{"cond_dropout": 0.2, "fused_qkv": true, "shared_expert": true, "width": 160}
Rows from block 9 of a small class-conditioned image flow-matching model, named by matrix and row number. Rows with one number within an expert belong to one neuron, the router's apart. Each number is 128 + 24 x the weight over its row's rms, rounded and kept within 0 to 255. All counts start at 0. Numbers have three digits each. After the name is the row's rms in percent of the matrix's.
Before each expert's rows are labels from the 100 images, of 14976 (inputs lightly noised), where the router gives the expert most weight on average: "strongest on" is what is common among them; "colour at peak" is the nearest of a few named colours to the mean colour under the peak. Only what is clearly more common there than usual is listed. The data: single printed letters, digits and signs in grey, bent and noisy. In brackets: how many of the 100.
# router: router (model.blocks.9.mlp.router.weight, 16x160), inputs 0-79
# up: expert up (model.blocks.9.mlp.up, 16x80x160), inputs 0-79
# down: expert down (model.blocks.9.mlp.down, 16x160x80, transposed), outputs 0-79

# expert 14
strongest on: dark on light (100)
colour at peak: white (100)
router.14 114:173124120158112131094073145106123098128089102063112142156203083115131130089182106122160120083096150159122139134148066137102140113159174119126110114132162125121107107130143140128171120134118156155132127118135147111124126131148129124143113143
up.2 178:115142114158132122112146156121161124137130161114148170077138105122111133153141105119144132146100133077155135114127146113114098120118113097115129143123144133137145217112119174139110140132138101129133136150149156123074133096125164125104132121
down.2 195:146126144168118145123114117128150132131144131024144150148118166132156169114123127150113121127084140135145118115111094122128113111137125162130139176145153124120123159120160106087167174136104137090122114178127150132102107152150140085144158121
up.3 088:100114108151149116109156109134134111091154157149213098123107145161124114130095097130103130142153144102126148110094118131131126137152118083180111175150139133137135099104145148134129152169141112123105136120097064114144120095181125130143136167
down.3 088:084163075120110141149132145106118121097108158096155131094162118205119161148127177143108129131112113139106161146112111112162109156143107180167131143123107130165121073131104146117138130151137095072101125083119129104155118138118112121119122087
up.4 098:108109105132136109112120105139132136105125123121186124117128171139131096099122116103129110142112131101136137075084144118108164142141149126111120119149124101083153079130162098133115170103110126080106115127120148088135142144139126119050129093
down.4 093:108142074100136143145136126122095131093123139191180163090190112138126120129122119155085095126170145103124139116129129136146154120131118124116157141123134122141111119136147140082093118177106072122118102158121111119141092113122143068128141094
up.5 141:139124122142134129109134144105181121134117128108144158034149101116106130123147117106118136124112105063161128137138139118145102115117110116094116142102136134151151200094124144141138119115146123108153134164134137127094135102118168144126117090
down.5 135:171107148156125168137124125134098126132132122000145140117098147108121132161113130148118122132107160131127123137121098111146118121139142156117139164135152129121133097134156100110164158126130160132112114147141146147078121166121132103119146149
up.6 082:134137105120123142130125130124183145149143113129129154035153117105142121118133125158124130128186127071160140189140168124138135132107110137094107150126165111166157150135129098148130074126128128093149135127105140092106116143148162133083154072
down.6 082:084118083124138085128148118115119133125142135055112143187108136149115113117129123121104092126087101123082120156158135112139092110131121150183157141135108115105126114130130116133172141122107153134135146147128158127127090140139135138115111130
up.7 065:091085120081136103100149113135142143140150119154180135156087152127099100123085140130109107176138118131096132072105122121130120130139106137158143147132101115130108109147107129125098184114130091090131113127126133162155142155124128140141111141
down.7 094:125144110139132102146149127140113148135147119035119125146079128104136115115158124080145145122091157137126136129170102099131135103136142127137122122120125115121126062108091118120162108138125160139155154123143126139123129143141088143128146149
up.8 071:117096134113146100090146108112139128116154130165169150132082125138101106147096171121098132180126095140091115075136118126126124125138123141141134128121108159166085110153117117127092173079150076099141125137146142162161161142115135141136107155
down.8 084:117100107150148134124148122134140131098118127045082130133079169111123124120117128105139144142107137112123147119145151097098134127141121166133136112120144091136137087122042118112168134140111156142162092071146167140140092140135111122160141173
up.9 095:131145137129143120141141133136127169118136133113163127183125121172129114112124140158103111114102106137157121167105206122144116144150118060103128129086174109104153149152141125149108104160142130123145145141090102126101153149174134092142107156
down.9 097:105133131075174123123105128132116112100099138191127150194147131162119135174155081118121151138142140116089145081079182141111099158074130195144133119138143108134130092127116114115128124154141120154134169147106107144131138123125119150141094101
up.10 082:098137119105110130139113118111095144169127111123141110186155186123126102166137155119123090151134102106117141165108136151111125164136124135101127177127118113103120150151065125105104094097140108140134145165153114152129141124119121157094113140
down.10 082:069141119140147115124127108119139127121103142122140128125138162135122106110141135096158126145078157103109161163155125088131113150118095161113132155112124123108137076122137143139108120153137128115153134158150139121139089171181164164134128111

# expert 12
strongest on: dark on light (86); the character @ (25)
colour at peak: grey (70)
router.12 105:133141130118108131125140139142103099070133160147121136156095152140143157152109148152126113096098106148119161129116097141122123122100113132118116163176130111137137129100096102166155119110105154203110110144146147109123090120122104153161110119
up.0 104:135115157102146077092127139140151154109152147132109172140135151118101066135135105116146141116114120057131133161149106143159108072162143127107139118121131163128154142147116079117061134115147119139128119109157138145136133140148097187136122122
down.0 082:119110136099157126118172139137136116130136103126159114133162128120127122116144084141133113120088121121155092108149110124115132084133140121124123032157119140113125154123117151066122162129064114130161154116077164115143146125149147133125105166
up.1 111:115113144173109135156103138127138167157164135135083156113126123163140120100133130152134178158130125108149170193115157152127085113128115128051094100106147143153102148100113078143133112129159113131125078138129174132117173179140156089120122134
down.1 112:075129136158114115143161127153149127148148153118156137067132118159114142170121123132162115153143097119120080121123167102112158130132130124120117123102149134136135089113103111158075123186076113172180097091116103137165107107125121158132076082
up.2 098:120154137129145137161084157111123123133144137107115109134126156117144164099150185067149115111171119085135134143127143161107157120127138111117109138084122139129125116156088137134108128122169128126164119139076127199147111146116106177122048147
down.2 100:160099119127147137116129118120098136134135115131136086100133160138134141202128071118125171130151094129107123137125096154145133146115168129125132131176106112128108119138126137122103117127139135104180103132121126065144131128109115132125162093
up.3 111:134117152129128140147089118137155116147133072142110135168156143161132139099128101119132150125094130123187151145128135131171114130145145136127135114120140121117120165137132133069129128178154124103111103134187125129106090109149135125138124138
down.3 127:098126131191164100103112131069063142110109113135095138106086121161121119143082139136128133118146150145096098125114180122132074132137112118098123088127117109114122142134089121097155145124132155120115141107164110120091130070145102123136138108
up.4 096:128110129114119122138087148093124149123133121129153130118069142130120099118129120107116097139100108102144142126092149095157158145129132121125104142110083082082131131157106150141093113097100117124105117137109120070103147111114137133050152156
down.4 101:163135141118131160104103117134107110136122144126141063083152192159117145134115093083114145113119090107128157109147139114106108106115159135128120164158102107104118094130151142091123147125101131060136163151125103163114123128129141117136211099
up.5 112:085136124133135103124139102132083122123146154132143125123146078090129112149103161104098078148161139115064128141079166158098122107098104099164109159149104155158161116144151121125122164103119108114136144061103138116173122138133123135148160132
down.5 106:163100123146152107115144128113132130138121125105136150180091115121091110227129151169164146149164146147103102143114173132138129136151123127137155118099129095088115117139127159143163128146133143143128134088170130131088148115110146141160113129
up.6 093:113163094151145172126140137114125125153119132143142125138120158125124124148127151149099152132126160140125094127139161136117112134109101130089099144087133162201141135108135149158152176129117130156160129096111148143106139106137121093166083146
down.6 092:118131150164126115125155135152088086157131123101120059145124157143142116148179116134137144121123134133114154099129131114129101142146119085144133125157099154139118092090154156163144170124123130129142116125163156140123128125092127144113148144
up.7 105:143087085113112149125117111138071114163146125178146139125078105131146128111103138149147106150147095095152090138167155093109174169162113125130126104090128114117132133131122182153116130121132123132131112139110144119119130144107126108103104102
down.7 092:118121185160078147124101136121138121160134149137138155111153143174146146141119145168114108128105121126098135105133141108129147138155133142162138150152121143147132123151157086108097178129125081127134125105067138134163103139136130125131140130
up.8 101:129179149160127147119128108115147105157120125133163089063115139106113102111127131120131117137130125085146111112154160094129162122158146127105174111146145151133118128122143141118137142117179084089144117153135146152158103094151098119128123112
down.8 105:172123114118155111094142130059088126118125109115125074106119158179150152133106073137126107111109093117137152144168088117140154122138113124133152116155075105132116072133123165124105132139127113049117133140121112171150091110131118119143180099

# expert 9
strongest on: dark on light (99)
colour at peak: white (95)
router.9 107:121169098155083169163116127150156113123146122136088144174125124127130133127118117150167150103099115095182119172112141110125134141128119162086092113140180129119137141172147128143131115158140132144136135113101139131111075120155179101145113167
up.11 096:162087137132171143135096121126089162132101134126136132127129103143123091119117151134127144119110110147133136112093151132138134102115127158123105121120076102088145098150159125100097178079140134099132091159154100102154118121156113162085120130
down.11 092:162130094116098145128101147141148155163117158173127099109190154144112146167136111127118107115164098119085163104134148119107136118137164130096139156158103128141140090142144092118096117115139087083120117173108122135180131126096082128150159111
up.12 082:116129118168083146147153127139181143139119134111130145144141133122107091110140088121131090131111111145168106157086116139100089112125137138090119152145153136116054178134151133171154082175161139158143157126149138113098104096124117121097125151
down.12 087:071132087141157074080124117082088170130111128131122147120132114141109147143121129142166124132154147128107089142129158133127119147160112083126133117119134121129152090178110139134114130082119133145125156130126098126128126089105081110152110136
up.13 094:164141119148105149139125127102153134115106118109115133147125148121100129125137063107117112119125110135143109135175089131137141136150133163087129101118127170100094206129143167149136108170135132180134129117154141098097137128136128139108086115
down.13 096:139123088168138104094098116135116130159099134088114137152113144163118114109123135144109153130136125123070110119159131135138112096133117080130155081146122118118120140127087158101166147127122139091136125117135118109117126111167123150160162158
up.14 094:121155134123092089134160113114089159123107119117131129121115123125151137138096175151150137131133159117124097086142139135129142118164158157111142124173098156124152119083134166133119184057117123122142094105123136116125130095117146165128132130
down.14 084:132104112114100142135169140144129107132117164161185133129177158112161140094117149176129121106126121128082155092112105167140135149147125110081149139165136154141108134128153146159119145111145090069109126157120105120194067118125102102134146133
up.15 102:147091168171158114092084115100075141113100148132120120126108164143104163102122146118104138139096094083115148144138135166149126111125143150130130131133114112138154156140108118089070126084189138051144121110171160133116117131098096165133095130
down.15 100:114126154109110152123115124160128123165128129185175157094164120148140145156159142137078138109116126144117166119137170127114083130140153139125120168170124143142125106144166093083092111129111054133141124166121129121130087118106150107148129144
up.16 096:140130127143144173145074111136083122138127140156099119118084115123149113109106142140085101162102099133132161152133132132160122117127137129106142148140137136202112126125141129142107113127137079141128093135176150155132159145163107150171111138
down.16 089:155155156151140095084129124125094126164141132126132112164129153128120077159097118127131155144167140124108196102141120192127118088131122105110124154142120145188133078109152110131148118122134130062121117161126115055131133115119099133116156086
up.17 102:169142118164149083112101116147181086161133104118113127115184102137141187130133149103118109131109121134135082088155135120127106091113145120138123093097165161077150136105129128072109135144133145140110158130126081118119128116111151113108120129
down.17 094:169140097114151158131105103107123135125127111138096132160110110119119096220140156102171111138135184094162101121143134118138175128133171095151114144127132114153149096111187141133119125131130158147113117140144152125120168158126099141133139127
up.18 105:119113161099158132083104113125079159117131151139152136117112097110142124120102157125125138151132097111132095140124145124161155141122140124126138128151110161157138127117095105092060133112126122070136065120146080115154124131122120135149100145
down.18 098:166135145073106160141145133146160107111122127158158123141168121095154154162128095146106116102113112143215172097144105146112173133133149125173140151170128119146117123179126139120111123155115082111150140138121110131186094128108121130160141103
up.19 109:154128118132142162121155121114120114131120104097133122135135121116145114127095094149149140097128145090128137145118156111136136128126100145086158103152117127155134082118108127154145128127143128111155094104131136109153129127152115151140102100
down.19 099:095120100109118143147144151122162135148111120181146107138218085145117139072187136127113137108117083125146135122116118115110185144168099107126130088141122134122130167152109144165092098119133096176137122129110101126188123124116128118113122076

# expert 1
strongest on: the character @ (32)
colour at peak: grey (74)
router.1 101:097102140109132092129153105119106139176104132142175122141108114113118147149109160126098079134150174118068131106107157158107140127123115104128116173100131153159127134122138157169133164097104120082143108127129135098139163113126100132150112157
up.9 112:109128139152130134155091140108109160115131140161107120126113151154135114116133138159115078134086128129143155123110155125148107153152138152092139151144130120149158139155135096160134123160145115127137114138180168147114098135132139125148161121
down.9 117:123109109111110142136148132127107124135121123160129102093150114125113079118157151135100117113064107128158104122156111154090124117122112152139157145170150083115119127112159155119105130144164112130104118167092140153120088143145163088181193117
up.10 082:138193163185101150153109148112084124121108103107122112143165119118131123123175100161144129119114117134112130084122151139150131122135152136136165120198104166164144137137128073135157156117091133135081163108106146072136144117133138140149161145
down.10 068:161132125139190068117114125107122128104145102133116058155117142147152119131110140109115171156140083142110090124160084166137124118126119107144128132132098126127160103157169117082136155101131156142115131140128139109113150103113115133121164142
up.11 091:134100147136101112068147125100118164119142145171149119157108132136109071122102103123112110168106124164128126115107053100141116151161123120097131140091136138149145129169120136139109141095129068139143137130139125147156141118104105144186110125
down.11 088:157154088124088130143166145155148121157097117151143131150166145123130138155103119168106083121121089134151159134124114131124140110130107149117124150166132134182129076161137123145085141131112081117141106167116112089108082149102133134131104108
up.12 107:120168060088085124183159120098139128152111091126134135145137089082139093134123109133164131131128142179123132105162146133097168174100079098106142131132115137131095110145134115124148149124125127128139142156111073118124126134129135155151111167
down.12 079:133110165108162114122110120104127107117121103139135151163113121129107177170116151062119135110159140112096116114090167160136103127093184118131160145111124084134130108164155119120124142140104097169133144167146162131138140141126108082135122083
up.13 104:120155155126162136151131142152157124094133175096131113096132096094121102139112136132153175138139108142101091133140140040151107128102131133171167108153163151116106179139114134102121127149121106131137125132120092161107135125112153099097132091
down.13 114:089177128130088160155114134156134126126131103110105111134132139101126123092129179150142116138114164125149161117129129109153151115143123124109090141121162180136120114127118144144154145112169132132087108103117101138141131138124145174087161136
up.14 104:140146092132135163136109121150139114137144151131076134152093125126118136122127150126134126132093120118125121188114136130099144127102156144098090114131105110124128149138109143137143082159110162164101130135121141119102153201139166140075145150
down.14 135:103154106063088148144134140149118127166131133174189134081191164169136139138163154130108097105096086117127146121128087132120147143110107154153120162150133139152125133116142122116081113139142092103112098141103127118150103163135154113142157077
up.15 102:151127121088116130105112117106103152143137115160144135147100136124101095116113138128117132147141121133124098151117119119125124118158134111118110121115112162150099122145093116090100100135126094120133141145092149113156133110154105185138136126
down.15 104:160118096071114131128134141097098138092139082152117125074148141102163138151153099138129100107115120129100117116145102132130180117163119122148119140142112134091129129159117122097101104094114121121125117114099140106145120131133148106112127140
up.16 094:142087126126109115065139128168089123154142113128136130110120097104081144118097133148117152147148106130123165116146136098151142088122138136153122092155163073078160139104156116106148171139150115123143127094151133169156158161131115113111120105
down.16 090:135169129172136157153100118154107116116134090104105114159069091073150112177098127129184116138130173125065129158160153089151119137138138125114111099096121123178121143104153155154178140114107154151170137089119125141123152119141128153131100178
up.17 107:114149119114092162178124134091144131105089127139128122132125078069107100153146126148100103160131127116124165126130137162110146145105118110107108115146118142136102137128159133096091153126132135166143083146182113106132153113165149164122142150
down.17 099:113144183132177094114136127117077110084129106137197129120131126132166158114114120089145160134170117120093127129107122170135127170091120104176147128108129104123144152166124122086114137153106119167138134126159129139143116105131099124126107093

# expert 6
strongest on: sans-serif (90)
colour at peak: black (80)
router.6 094:119115111128089108154088120088098154110146159145138158141139090158113069114151098133115146133131114145151155103122083137108109105164153133132129114136110109109092069161095103098160124123100161133133153149116166132166116157133115153144118083
up.2 108:118144121112128120131131140127102135133141113174137104137077069123129101127115132125113130190143107115118141106128083086123137132143135138196094143159115132137151118151141123063103170109133097093140117146123082127135115124114134129159125073
down.2 107:179130131142136129092117154105143128079131163100093117145072106106092120157132123126143155112111152118119113120132088124150091134126141082136128138112169125103137136112161167150172127154115169099128159079139181130170113094169112151134133200
up.3 092:125121167128104106152105135111145133124094095102105127096198138081131141080149164160111126079114131077150142143134119098097159125134125197144129153139124114098137150131148125075155149113164125100150122087132136160150100077112100126105103120
down.3 102:127142088125150104105104131092094127121131107132121112160091095144116142143139130104130168134133109123130140119099117141134141101122120124105135085124197121092108088143119149155118150145121128091162126118142104129088137112191050092125160072
up.4 105:126139141112171134133095137139135132177138105171143111155046087157153109094116123149081165181147122104101144072148094127148122113113160147171133139128160134139123112147112117085094152129128104093145119160123118145151122149120137152150117076
down.4 093:177146188169115163153139142114160130114138165112114126124069101106114109124148160145099108127116155123101123144175102102128070107131139127138126146091104128096152179148151105115170129120137171136153102101136174145173104154148136133118115191
up.5 091:114113093124154132137153115124158131098119095121113133158096091137145159127129097145132138103118126107171126185112120094151163131112113178166122171114098116087170179133155179103134140046147152154123119131139099084119111083105136093084181150
down.5 092:170095131140156190098122145120161127194143143119110108086147195127120155110122129104131130125116135126112139148129088077137141120128090138082124117110131120107108129094100159098126122103101125112155134147132113146128151129132133103144183117
up.6 108:121131092099106135148121137138158129097119118077157129145171122106140137125136101122150113068102151131187121162108145131115144116130116151073103187150090152130133133140154130112158102090128171164103112127125145109111098108091138128163123138
down.6 116:164118086119139136126108132131117105172112128146141102071128139135142131116110102168107124115113119129131156131117093154133147114142119143113125099120163133120118119114121203134104146140153103075099141159118078124115121133147136116131185084
up.7 115:150123117143145115132125115139134119107124176108155119134123141100120152101117082068097117132117165152114088127140140167117118134139126109146147118105125093138173131120124105098117123103158114098183120104099132137115144163111129160110105079
down.7 106:144072149139118138173134123165204123137114132119130081082105188126098107077153132160118130139136151114101067128137166103108125122121146191105125118134116094098137161135119103141123139098103136116134120133126123160145146137106194137160122155
up.8 108:125116076140109127106095113136095143082115176140127117103130145137106143120117148123167165125096159160154139126109156158116134113132137100101161122099129126138119163115126109166189135163149150127155147095109146169119132169130143124142125104
down.8 099:154126122061123138116087127145102138114142104078104113179141138100081127126157113177139193115150152124123128139106170160121099105128150119150127148122130128162153090130072116171122115111089146095167109138122104105155146144118118114124125097
up.9 130:123098085171125130104088133131110157073125149115143142070152149139124145115127129126136176087121165165151156140115141140099086128130146103083146124119141096119126119117130111187179137177141154150138144073116157147130111148150098125120105090
down.9 107:124148106099125128151101123138114131117131101118129110146136057148104119158142105169117139138181144119105139131079163154124130139119158137125118093152120118113130076162080117140101131118120127090147126118126059109137131139163064139137107072
up.10 126:095133065160151142124099133129115157104131149131136113145119148131124145122129121105103140103122177151150153139131185175114095121108131094121158075066154150104146137100124132130151133135141145192155118112130140148095140171161109142097147094
down.10 120:115123174092087127180130126171154115150136112122133091065132139123119118201139168150133103131148156109118110136102207090129169101119155172129134101138103112155137143152099086102124111134136144113142133113162085147131135159116151133146124095

# expert 5
strongest on: the character @ (65)
colour at peak: grey (93)
router.5 103:078127133151117127106160116142134106130138106093157146126190127107112147162121166152124129093170151106109075130160168137165124130126101087175188061113126132087111129096137152111147126096133172120157097103109092122144170153091112152113145092
up.2 105:125094094162138149106075118150114102102086150106141120131157118065165108127127134113149077132134148089153148142136126142169134144158142106122127143127111086136130144131140163106101140119114114158130139164118078110155128158133116107125133113
down.2 098:122149098119091147149122133171127123117120104120124119126095110138079132131104124145134116132152155104188165130122148077114175119128117131096143162099104160164131139131097151168160106119125111126095141116142110146143134135104142149100112117
up.3 105:155132090091101140179124123114152098159125137114111106145125104119090128100127119126185145127146083123116114136169124106102153116165163151124120114137108117157125148146112172178088133112117123141129147126150097102115113117134126122125145173
down.3 093:154116143177144144122116133113084135101143120144157150101142117108134145110113153114115147135127116143111142160129144180154164143090153103133163153112133132169132162153145113074096135134140091188137121119131167138145150138110147123126137102
up.4 093:131117090105122147120126161151116113122161138115153130123165136100095146136150134090143133131146112150104157145137102165150153165123085120142109161149121126134151135140166127089102133143122120119115144095115117128117100117117138104150141088
down.4 092:112131082132151101135123130131159159146126131116126092139116136173145121161106078138147130118132120123101093155145136122108080118154133182133149085139143074125137097109111167160138122143074136117129122142098092138109103129142143122152109110
up.5 111:136097091096100104116152128125094134165151137115134117111160073086133122123126153124120187130144097162133153121085127072157167172131105116116121142143099095130101134100152125146116154121157126109150132121142108132137109140126111114133130119
down.5 109:089138103122160137090089114078126131109141105119074096143110110152081102136101186141138139143156140122078121093144159130120121127145133145093131112110078120136136121102104121123143144107174142126093130118120105109117177086129092097127171100
up.6 110:130122083098108152161130143093092154159126168124125131107174090114095126119161155130134159114176135087080122096132127118108140147113073130124119142125081144141136112153176121150127162096135133111165124069129142148151143125099108133117088141
down.6 107:145158170131155133082108131091120133145128097121117147150113105137121134173093158142163155153155149103100145157118181150135121162134106086109118112094121136112138096139113152103136114121173124175113153144152100126098189088153081112112145097
up.7 111:141118113155108128159104138155148142180126136131129155112150025143120118126150126131117134151109076117136118106068152133137127122117104130129123125145118099133143136174198119113104164134130125146125152152132127140121115079112150068129137148
down.7 107:151167093157147124082115143136166119162122106129106139138123135120109140138086096143122134136152116135160201112121092155148139112141156129129090157152133164167122111151123137120118135120122109109098120154139103115126158116152141146136165076
up.8 085:124136122121148146107164147127150119160175158102129099104128112112110133136149190091119088119142115089122127147124099105115142139141090137098098199128110140140167118139151137112091128108119124130136115101181088138120119090160092135130126137
down.8 082:122131111116160108103070126158151153141144115144117133151163109131107116129152123097107110112119130131126144088115126098153124141142102175129158072127134130111126121115116143133153137163173137055098142133119118097135140084137114123082121080
up.9 085:130103145168117177126066137149085119182134125137120111113143048119176095130112154133121107125160122149152112110122140089127135138106139175122103133144133107097169112112162152127123143125110132120117161115106077116141105113141120068088103109
down.9 073:133171095149109088088131117132130134177137116128121094138123101148128149161130138136131144131188109125111151125115131160134164150112108104097140170099096189177119111122112166166121117113152109131079131139148088156141129150085112128081148078
up.10 103:116110083089141127132147143129097114130123107146107135151108121144151156106135119120122126128144127143112125109137153200131130129134131141131097152103133089142136134110142126102106173116191142086119150151159122093101117107117151138148120176
down.10 095:114107123155167079085117134077181098127122125154158128144116143146118146144126073133114118125091128133117131132130147114098099141123100135144144101140113092133128113112149157122142144128062122132148143139133123173103103128127146109134065146

# expert 15
strongest on: dark on light (100)
colour at peak: white (99)
router.15 108:172143135104160130136113157140120153108116138120117139162110139140136150075159104098140147119088156175141102115114158146121142114141158130153114141140083112159153093121111118142127141134121151130159140105126074137118128134161097107142154059
up.9 085:107124091134125115162149113124122108119098162129105113111116148181129144136121138155112136099152158095160158184108148126105127102111124124079141154125104090119149137058110117140145079113109122097164121122081152134155132107137099149098142164
down.9 082:134150141141116114147117141166076122160129130127183147049129153084127104095132096122138152141128145145150132137140143113120138102119122139110103129122106130089117118122104151142110133115110098186151114137183124152141138092112089147134129123
up.10 094:085141113149089125141122128155149119127139168140140144107117136145127096176101172172130141141137153154214157161143157072118107105090096099132147091104177145098157151087138137103135143163080089154138130139110143152132139126132095102099141127
down.10 082:103122166149109142156141114185108128153114142143150110144132129090119103131124187125154078122123162136176157154143100117118165135126120135119113124126146158132145143144126100131118168126157133152114122114166154122103157155118100161107157160
up.11 131:078104121153141142096134139147101110111133113113140130143126111164151145157130187112122130148127055144151127120136125111129124129142104092124103129132180056054120085133142127133092155153142128134133129131127133183121142139107140085107099141
down.11 134:118181133149118163142124132183122145124128112127139089094135126130126109138134173106128127125147135160178161130122150106148158113108128133131092145140119172148099086124091155160130139126172123101103117094135111172123136136137137151085158097
up.12 116:132118134141122125113131113129155157130127111089100099107154123150157119107115128173133117099120062112100127149104081130161167109142158155150118145103151090076093119109151133168166109124091150154103101127107168123149103108103126088136141128
down.12 109:112159115105165170135123136145132130161114126163151071089180124182128166126171128139099129133155087149132148123100098111124141109108113147162132124146145132119130120088128137111097162129120107101122096147113078117155133117115147113118174091
up.13 117:085166132157103123146105142112104115127124138121086141158110129166150137142136183121135145140111084143133139103120105133109128122152120094127142135141116200146109104141146132168102160085120132128148147099141135181139105110136148161152073185
down.13 105:112103087160144089082114116101079145103132128173105139095102112122132090121119146179127162133147133152128109127125188150147101120159135117116145077132107102097100131132076161093127145121173124111106140098137132154108110071117138122139142119
up.14 088:108153116128138099113141113152134142108126130131126173137148132162131110115106107124128141135126178118075106130159149127140138128114143123127159125125131163159159128129177154150088167142115104090069134096083111076119140131152099124128125091
down.14 090:134110057151157078153122144153157138146144126152172083135123139133143138091152096171155163124135118146090072134149093140133117109121128160125157101120164082136174097132144117138119146173114116116144126141117157136129093131117136151086135137
up.15 095:157102145105127161134131114158173155089109118120153134090169150132124126095090095161127126089136117101140090147142112120134146101139138154109152107118180067069112165096141125142174089186168121151139103124117128070180131116119144083107166093
down.15 104:171138119176192109081096127103110138136104166153149067100177163173113134141161147141119171115131105127118119157118128127122127106155109126148126095150108124094109143115102145133110186132130110117109112123123110171142131086123149106131178133
up.16 081:099146108148133137124139122180107106117120092137144153147111120125113120130096129134114122143135132145091143112171145108121155109110130127134165094152187126171108109128143141123096145182114096130163139097127146151142173145111074080146105109
down.16 088:119134091104133114106126152091181137057120139138152126116121154101132097128124108187143131123106126123163129127165157111110120114102125153139131094121109122131140085127129127125127124128135125139117134097138175152129092138110098146070120188
up.17 094:131093120149074132189123118128091125123111085132090144157129135151131104127112134131148112122093106147113167136075100088065136113146153132155128154142130110075148136141152155164145149117134109107118105124132128096155118084120131087098145123
down.17 081:107175112139168166105108123115097128150134100106153083097123090116093152109135094109102161117181128132169179152140086137154138112139137103119098150135097111141104142114135115108122125110109129117143130159131145133126141111169118145130137066

# expert 13
strongest on: dark on light (100)
colour at peak: white (100)
router.13 076:180120130133152130125072154116126157163115109138110074105111140136135154090164099137127116111112106128136102099122095132127120131152158162141105092160092111133091107153111138135147110137156165166126143158157141157112110105153162122135162158
up.9 109:097153135175115131130180142147143146156132128118135157118120114126140116187150156156100101143130113085065143134108137126142108128108115083113136155138108154180135094114134124107105127111128114141118078111117147129123095070132131114151144082
down.9 105:127150130096116146140122114169140137153106119072156150112132173115107109084120118120129128122106122120156172134117080118129144124096129129135125149141076191161138146136161103116169086107095108127110116168124105124157135162154157101088144117
up.10 098:140135132122090128118136122131160093163123160137159144090130139131116133136112086166093132125147143081118143149132110121117123127137108145078130119130104170151132157128119206137122090131118116126121155140132158106148099112125131172143118140
down.10 111:099128106152164167134171126113108126081127126133144188085160136182136143122150117081116130110138091115155181132143104090144123129130115127158102081148134136151121093116102174167078153136144108116113165133132101138101124093154111138117166110
up.11 113:142106098130098134146115112150198125163099135140110173053135100129126147141107115173137144128088143092150101160154103140118141112141111140116135083141130111122113137090150157120157141182147117145125128109131115097135129089101108113092159109
down.11 112:119111123164171108082118128089133148089124122102086149114125128146112109128131159094122161127125122130161136131150126106142121112145131116124116049140119122130110130135085127067108127138174107090105140091141096167109138088149111100150138088
up.12 091:111126114168121123154117124115085154124138101130085126103107111132149142105127187123121140110144149109145117143085144120140173140148113151152117154115119146207146134103154081136137143116139115084157148138138103151129127095127109138157108168
down.12 100:158125120153109119129101116175118169180119118168153089099152158141102148142168122109161115119140116142121146117102128144114147136098108120128109133128084173166125149109130095170110108134130138149152085178122113088146120147140157156098129096
up.13 099:133112123153121118099133123178169126170118119113132150081124127104121085110113140163125137117076146140166121141091135000126151132122131126123139133111166129114120173136150144110127167181132110128143120145121141150112160096120104124130113155
down.13 099:129128115124161102089114126099126126151125133144157138102158140110123150164142072108140128108131147107143136094118095147129113133148121103115126093110123095144133117156103138113117121120070082123157155159141040109141124087150130105148120092
up.14 088:149159158135124133117085123147165104148128150131104132095101137164118130117101109176103125127103117107183150135160087173145125115110131117118149073134173130149106152146143150122135146152135127176100142152127187138140117125132114115119144097
down.14 091:097142185113150133135135123102066144098129117145103160077176110112113119202152153088161130100114148124154145146130116112164136129144126111125099112127135132158132096142138138105096105126160138075094135134161094151145132075131108112126135120
up.15 098:152152135120135134121083119136137085151125137102162112046153149167114106102096113123110126107136133114149141183114106107147125109143136140069143122113151144132118183153116157145166082162127109142125113139123185096130110147136131151151142164
down.15 096:084137129117164172131147153112105130096145112066157187124095166201132140102131106113126142123125111110145165094103120130115097100139135124172132113154130140131131112122093148135154100134131120092118093142099088115123110093131143094138147052
up.16 088:096144135138114158156159128103134150142133118117106155121112146137135138132124156128136137128141136135132066109109162154123134114125126111167139122105120185220131116114138150138090123090123118142139139118141133149133156074130137170164107150
down.16 092:106153131142125134110107141141173149125130103105136046145122188134110137120134111134121108137091101128154176135145091139117127128111127131168131120149131150152150162102127094088134126127117088110107137144112099138135134141134166117132182104
up.17 110:104107114150099097108142108121144149099140131144130107136078176138135136127108100092095116142131118168086127074136110106122130150163118098180131144117110121111135129133147149126110160099116123147128135127163172133123125143116101122135101178
down.17 118:109085136145133153149128138135149143127127094166133114089200107166123124146171141091112107108092088144146129107135131167111156122124139169154167108138133105130147163112126112106068129117153093142122126173095120120138114109119137117124155053